config = dict(
    model='multi-label audio tagger',
    hop_length=160,
    win_length=512,
    depths=[2, 2, 2, 2],
    kernel_size=5,
    num_labels=26,
    init='trunc_normal_002',
    lr=0.0022,
    weight_decay=0.07,
)
Rows from block 4 of a small multi-label audio tagger, named by matrix and row number. Rows with one number belong to one channel. Each number is 128 + 24 x the weight over its row's rms, rounded and kept within 0 to 255. All counts start at 0. Numbers have three digits each. After the name is the row's rms in percent of the matrix's.
After each channel's rows are labels from the 100 clips, of 14976, where the channel reaches its highest value: "top examples" is what is common among them; "loudest" is the band of the loudest frequency at the time of the peak. Only what is clearly more common there than usual is listed. The data: simulated sounds of rotating machines with and without faults. In brackets: how many of the 100, against the usual share in percent.
# convs0: first width-5 conv, stride 2 (model.blocks.4.convs.0.weight, 192x192x5, each kernel summed), inputs 0-63
# convs1: second width-5 conv (model.blocks.4.convs.1.weight, 192x192x5, transposed, each kernel summed), outputs 0-63

convs0.122 098:145075122066086124103147147147136081114146135178118138088097132148107147142100113138119109139116165076120101120137111151150148136119115118081105131145200103147094139153140134108147174122143125
convs1.122 091:119186134107111137139116159141125133128114141126128100118099134144119102147148122128126095128104128116148093115119119119167117119113211128121125086123123133172106133164152100124121147113104115
top examples: conveyor (44 vs 12.6); muffled (low-pass) (43 vs 11.6); pump (42 vs 12.5)
loudest: 1000 to 2000 Hz (37 vs 13.2)

convs0.34 096:124114125076142142139136086124142052140137146134103108097075106122101112131147106151128143147114147093125134097141108147124141138095124139042123141132125156124110143116117148183150137103163108
convs1.34 086:120137149132128141165114124120146117101120160138109132112124155144108116145105111124168124106109114144188150117100150106157171122113142110179144081124091115097131128153138080143132131100096124
top examples: state: faulty (93 vs 55.1); rattle (81 vs 13.8); bearing knock (37 vs 14)
loudest: 1000 to 2000 Hz (71 vs 13.2)

convs0.26 111:035147099116137142096125122137126155131098120156150108144146144151115082150081157124097113107130119133147168124109108139053129113123099137117131138175143128138136155139115128071126116120133127
convs1.26 112:117137147110133111144119117125146078120134119083124130140125115138148142156145143139104143129134142041139107135120142149103115127113152122115129112119129137124121113136145138102139119119131033
top examples: muffled (low-pass) (78 vs 11.6); turbine (68 vs 12.8); rattle (46 vs 13.8)
loudest: 500 to 1000 Hz (31 vs 12.7)

convs0.80 097:116054131138131099108138103138142090177127203114103172112090136147119097154123123132129116172071077124136162107175128086136132111091118144116054177112112154132118075122128154145115106158129135
convs1.80 095:100133097146105136113122104105110140100136143121113118132094130134091067174110069134119145132156156132120127146128114115128137137140139148142134137118112103107157129122107114129132130123138103
top examples: conveyor (76 vs 12.6); speed: slow (61 vs 33); rattle (53 vs 13.8); grinding (38 vs 14)
loudest: 1000 to 2000 Hz (49 vs 13.2); 500 to 1000 Hz (30 vs 12.7)

convs0.93 101:123116139131133130142110136013155110158146150167124118114111118095159109107106129090048136144173113115110099123139128135144121107120099126130115158115147108149142126131095086153093138132137104
convs1.93 097:137136125161131117113105105145080112111162152149189117113126090096082123173140090123137126120126164117061119116120134135139110141143116073145133114156144121155133135079173140109089093167140097
top examples: state: faulty (97 vs 55.1); squeal (83 vs 14.2); conveyor (45 vs 12.6); imbalance (42 vs 13.7)
loudest: 2000 to 4000 Hz (26 vs 9.8)

convs0.176 098:093119130116206140126146080117117111152086151105127088129087151160148132062141116087142123082115115145134096133110165144140141141106101135094107146137138142115112121139131110136095142119083132
convs1.176 108:131146089111168155153149136129126137127081133089117104142073120098130115133106124098143105090118126157092130129130171145180149122129135139119086127154099133094117108118148136110154134125115131
top examples: speeding up (92 vs 33.9)
loudest: 1000 to 2000 Hz (32 vs 13.2)

convs0.181 108:147097078130108150110142134072126154136148123161124101084134149130119124160097123122098117133120122071136106148149122160133134097113105111080095129115184142170121124164136136094112161116128072
convs1.181 106:122108097109125146122136129091173123136140135164111086134124112148104120149103118133128142136099181103158068125143129146143100134116182053114152107131113121148145138152159120127160110140103123
top examples: reverberation (73 vs 35.2); text has "reverberant" (73 vs 35.2); text has "room" (73 vs 35.2); conveyor (62 vs 12.6)
loudest: 2000 to 4000 Hz (28 vs 9.8)

convs0.170 088:151074135097107131093122131116126105086152119139131121047128128083109147136133114144113140121122132118114099137121105156131132151102124141069151128135178121135097149142121118140119155120118117
convs1.170 080:136130114120136130134116162150128109141133158148105103100066133124136134160129091129163102076107157119125070135135166120135135118095146079127135094150122148153112160148123092119144140120107153
top examples: muffled (low-pass) (47 vs 11.6); clipping (27 vs 7.7); text has "clipped" (27 vs 7.7)
loudest: 500 to 1000 Hz (31 vs 12.7)

convs0.42 103:105175127153107135153116117107147084102103143131134149141125094111132137098156174142142081107151141146111117135133159129137150141142105159108096107153144135111117150132143099193145140121097122
convs1.42 121:104110095112095153143159168109133138111089078137160114101077134129134122116126090149132146087111109160121115146142157143123146128137106099131140141145095176112152153134165139140086143140120151
top examples: reverberation (89 vs 35.2); text has "room" (89 vs 35.2); text has "reverberant" (89 vs 35.2); conveyor (65 vs 12.6)
loudest: 1000 to 2000 Hz (50 vs 13.2); 500 to 1000 Hz (30 vs 12.7)

convs0.172 105:112129105128136117119137101106142139169135177143121154115115154149146135093116108152129169115083103099125137127116153133129126140125105134160071144099121079119117103091169148046102140146036155
convs1.172 085:101109109183196136134131117135107134132095089098139148111130138098101078154150146102119143128147129151136106134128138113157127108118106099100104119153101142115102135176148126122099124134109118
top examples: gearbox (51 vs 12.4); bearing knock (47 vs 14)
loudest: 250 to 500 Hz (35 vs 10.9)

convs0.6 088:118092137106101143126160151126140105118126161139113137119086111116150110102127090120167109140105124117115141132151159106115101129122106123121070134134114157150119140134136139192135136105158160
convs1.6 085:106064130125119166100151134144130122126107126146091153124097156134071091129110110084157120120131103120171110112136162130164130139098126102155126120162087117106125182140144126150098111088122115
top examples: speed: slow (85 vs 33); conveyor (84 vs 12.6)
loudest: 1000 to 2000 Hz (59 vs 13.2)

convs0.51 104:062119122131148162094111125081141099134100140184135135107149135111131113152061132118129118105156104075131144130149158137121128104138128158131066138122149118125117164125136140084120160121116110
convs1.51 092:098104122127142138128112092138177118125118109118134129131148152127130117163151105089121136126114118094182068107128133138133067095141159120104121089147122118117129118136211152139141115131174053
top examples: reverberation (69 vs 35.2); text has "room" (69 vs 35.2); text has "reverberant" (69 vs 35.2); speed: slow (63 vs 33)
loudest: 250 to 500 Hz (40 vs 10.9)

convs0.61 102:041152104094146129090144124121133147137091120147146106154114140159104077132110147115110115095130141125144161120104107120080120114128117122103116121162129103130131141119122109037143137117146145
convs1.61 092:095157149103127100147117126118165090116116123039151144112114115148174145113144144114123122139151136075118102121106144157136131110125132132127111115106108127104103096114135135141128113116146034
top examples: speeding up (60 vs 33.9); conveyor (51 vs 12.6); muffled (low-pass) (49 vs 11.6)
loudest: 1000 to 2000 Hz (48 vs 13.2)

convs0.10 094:094117098110132130064152141092135160103119122142137080137129140158099091120082093113137094145131127110132143103126119126103123135122108124095121095133136115136114135129133146070142117119116119
convs1.10 071:103101134109109116135108149124158103109104091111164163101124147130141120149124113134124101120134110083132106095141128113144111147090118141101130086140142134177123109131149121103105119106114116
top examples: speeding up (74 vs 33.9); muffled (low-pass) (44 vs 11.6)
loudest: 250 to 500 Hz (46 vs 10.9)

convs0.81 105:061147117130140129085118123127134113131100129174119119147138138155098091141112124114131131095139128116131179109122124114113115122109125133121098136130134106136130145136150125043128133130133132
convs1.81 099:099125143114125119128097123127167117111121129060160141116129096136153127130148130118124125129121115046136101132132141153133099096138119149133123094134145128089116109117169110129104100148166030
top examples: reverberation (61 vs 35.2); text has "room" (61 vs 35.2); text has "reverberant" (61 vs 35.2); thin (high-pass) (56 vs 12.3)
loudest: 1000 to 2000 Hz (34 vs 13.2)

convs0.189 098:146156143062126092130119125138122124126132109093123155144116121183128161110117120140118135128152164091143121103112153178141122130154134102118145082155091141103119133130134131045144146115084155
convs1.189 085:129136125132076132097128106132161138122079138125114151120141128091164121101131190150140138156110115139126125111089156107133128116120131149043150137161108171132156154148113159162089120126095139
top examples: conveyor (75 vs 12.6); speed: slow (60 vs 33); thin (high-pass) (31 vs 12.3)
loudest: 1000 to 2000 Hz (50 vs 13.2)

convs0.120 105:111124099118088099119109080140087126097102077123132113131155135149076104098109154113150099086150127146129151106102088136139135124090137131095132123170130153110128118160138127112129143129132108
convs1.120 096:114151163113140118145112140131135106141124141111109115143146149130112145125122165139126145113134126067146124160135136147169125127125117176104139085129170156114124104139136143125153136128098124
top examples: reverberation (73 vs 35.2); text has "room" (73 vs 35.2); text has "reverberant" (73 vs 35.2); grinding (41 vs 14)
loudest: 500 to 1000 Hz (36 vs 12.7)

convs0.163 094:126125053107115117123157145114132130101135127147129130111111105150151124095133142137078112134143174125117100109133130163135158130137122121092175138116159098144129163136156165133143161093137100
convs1.163 086:146130144114107131139129126132122134156096133156144117144084097149101115122138117129143109129092117124124097087120136117133111084129127094129119085126124141143124135139108118116114137148127147
top examples: muffled (low-pass) (57 vs 11.6); conveyor (50 vs 12.6); grinding (39 vs 14); rattle (38 vs 13.8)
loudest: 1000 to 2000 Hz (44 vs 13.2)

convs0.142 103:115071147142117108113147134089150135120133136139091083146104071179144108116113105115139133122105143085128107144181158100154117111120095103133110105125082138158132124144153121179150087142153152
convs1.142 112:101130113136120117107087164148111132098105132125126154114109137111145161136104101109115064117136087124090094102143125108136106118112123130106124109166138074113104139118137117152123113081118118
top examples: speed: slow (76 vs 33); conveyor (75 vs 12.6); reverberation (64 vs 35.2); text has "reverberant" (64 vs 35.2)
loudest: 1000 to 2000 Hz (50 vs 13.2)

convs0.159 106:128139135128193149137150136132147117148139187142121115099122140113150109140148118111154100121146135127121116125136106136141122136153110137135073132132119160168112125129155147171144138137122118
convs1.159 116:091093122114091125121160123086126146141085016132094128156132115108126122111167113132143169122131112129152085123134144135159119091137162104129084137114086174125109139146109127128141150160116146
top examples: conveyor (89 vs 12.6); speed: slow (78 vs 33); speeding up (65 vs 33.9)
loudest: 1000 to 2000 Hz (66 vs 13.2)

convs0.27 076:119181089101083137085123095132070146145109138102129137138131082095162111130115129130126106134124101098116139071139134138106127106102101101176118116127111121087117115136121100076116102111115109
convs1.27 117:124146087119121133129123080183145099118125127112144141096075190133155118145084117112129108097129121147153089127119134139140149140069107137078148146167167121166140111132132135150090114136084128
top examples: conveyor (91 vs 12.6); speed: slow (83 vs 33)
loudest: 1000 to 2000 Hz (36 vs 13.2)

convs0.100 099:123191122177116117122127132119097121132136089122121096090090107047120145142167105150105163130139140106116142112115115111137137089106137111141164134127108096137132133104108116182108153139167148
convs1.100 092:145139114116132133149125085118115112086141121134117119055095126115129135101103116114149116135108154134110140152146127147138135168127143098156136150117114175099155096118083113085139092125166116
top examples: state: faulty (88 vs 55.1); rattle (59 vs 13.8); squeal (47 vs 14.2); piston engine (37 vs 12.7)
loudest: 1000 to 2000 Hz (54 vs 13.2)

convs0.12 107:123103105090136149140122137106120098129121139174135105116119130150120125140147129156128143142123129131102108127139121154134127130104124140102108142136156138126149161140116139253133131116129125
convs1.12 097:120125136139141109165165130130147155118116162169131129121114132154145145144138098135151097117102130150138165106114128079097123151129129098168143086090108106086164102120129135082093135128135151
top examples: reverberation (100 vs 35.2); text has "room" (100 vs 35.2); text has "reverberant" (100 vs 35.2); speed: slow (63 vs 33)
loudest: 1000 to 2000 Hz (53 vs 13.2); 500 to 1000 Hz (32 vs 12.7)

convs0.37 097:135084136114083123130105108097148125105156097116145163148114133145113140150157109137145156144139154108129138124094136154131102133135131104090174148101144124134136109126131140190090137125125134
convs1.37 085:116130124125132116145155107116108170130174159115128121113148105139129123157126175155100143120183140124129149121146144114123168119139128108092141118085135109135109128113132105120159109101176133
top examples: reverberation (87 vs 35.2); text has "room" (87 vs 35.2); text has "reverberant" (87 vs 35.2); thin (high-pass) (47 vs 12.3)
loudest: 500 to 1000 Hz (47 vs 12.7)

convs0.156 111:125130130144111137127106125130111101161155136125158173120107092082115132111182163117110158107079133076106119141133127154124130102120128123149129099121131068133122090119115074111079117147109145
convs1.156 107:137104105155120122088128128155099130121129119140128166102121173108126141133126131123133101108126111142102121133117135133119151168120125080144146128123088143133147137048091141128055139103143112
top examples: gearbox (41 vs 12.4); squeal (41 vs 14.2)
loudest: 2000 to 4000 Hz (25 vs 9.8)

convs0.110 100:118105115133088150149132133110170113116131118143135146131133146155153133076128136120141140120125160123111128151089137114117117140158108076118136132116151090127149150099174133233146123127121131
convs1.110 097:093108100132149104143136137120113157136119148090109122094139092151134128175110138136120098070145142145152121085151130120096145118165113106103152110185146106095084151094152126120153158081154138
top examples: reverberation (73 vs 35.2); text has "room" (73 vs 35.2); text has "reverberant" (73 vs 35.2); bearing knock (45 vs 14)
loudest: 500 to 1000 Hz (31 vs 12.7)

convs0.60 098:124079149131149137137058121153145136131114126120149133129135141134138130098128115131149139066096093130108139149149163096134130139140136108124106098149127112106104106144160076255135119124140152
convs1.60 089:112164155135103092144145171124121153152093162121093106126170130147115146072151128102124106084098104131179108123169155111126143130129088148122074125114178115110121107118124121091111192091145154
top examples: reverberation (98 vs 35.2); text has "room" (98 vs 35.2); text has "reverberant" (98 vs 35.2); turbine (44 vs 12.8)
loudest: 500 to 1000 Hz (32 vs 12.7)

convs0.35 100:135111134074107111108137121128133136183119156109134124100124153118130130133123094135137083111114135115144157143093165130121124103099133127125130114128112158123155098124140123133108110108099136
convs1.35 093:121102062138105159114139148125131144144098085130117100137118114088113101119117122107125180112134109120119115144138194181127136103130105151090121120152118176132092168143126123125122156094140129
top examples: conveyor (87 vs 12.6); speed: slow (64 vs 33); thin (high-pass) (53 vs 12.3)
loudest: 1000 to 2000 Hz (45 vs 13.2); 500 to 1000 Hz (33 vs 12.7)

convs0.119 086:136157137143103140131146086114090113093137165155141119129094109059117121119145134146136169099149100128115118134118109119112096141120127144102102146133145156107110128133135161160119136124145139
convs1.119 076:134093123126120137158129145152126100139136115123079151106084181128108117106130084115179124081102100134150115161125196148167123151104134092134140119160092112136144174145132114156107120106120136
top examples: conveyor (75 vs 12.6); speed: slow (74 vs 33)
loudest: 1000 to 2000 Hz (57 vs 13.2)

convs0.63 125:131172126131104115124136146131126109126126116144131105126115094123107109130164162104099109144148167050126141143129122147137130136158122152096176130117130109121166112128131110131063109133110097
convs1.63 134:118108104128147120111127120119150113130118075123154178101149147140146129129117121161170130124144117130116095113148134123152170102145060149123126157087100129121130163029018124147075142102132141
top examples: speed: slow (71 vs 33); conveyor (66 vs 12.6); thin (high-pass) (46 vs 12.3)
loudest: 1000 to 2000 Hz (47 vs 13.2); 500 to 1000 Hz (30 vs 12.7)

convs0.96 094:132087149099164121137077125102162102133122164136129132151150110101153125133117158150166096169104100095136116111146145124153139114116127124132061138155115126120110128148157128189111108121159120
convs1.96 097:107115134119088139136141097138122147108127090124104132143090127105101081172094103108168144112173147136131098113122134128121134141119130074147140091161106128114142115125169136130094088082128130
top examples: conveyor (74 vs 12.6); reverberation (70 vs 35.2); speed: slow (68 vs 33); rattle (53 vs 13.8)
loudest: 500 to 1000 Hz (54 vs 12.7); 1000 to 2000 Hz (33 vs 13.2)

convs0.2 111:121107123124194147115160085118155118212137194095146129122124153158145126131123108119134146135078099119130154116121125133141126128083137154140023153103113090127141093123158141140103136133056134
convs1.2 096:091129079165136110130141089101136122124123128077099116117096118140119081143104099147144125116134171154125100152137130132142137068108119102119099131113097116121128135158115143109126118153089121
top examples: electric motor (49 vs 12.4); thin (high-pass) (29 vs 12.3)
loudest: 500 to 1000 Hz (32 vs 12.7)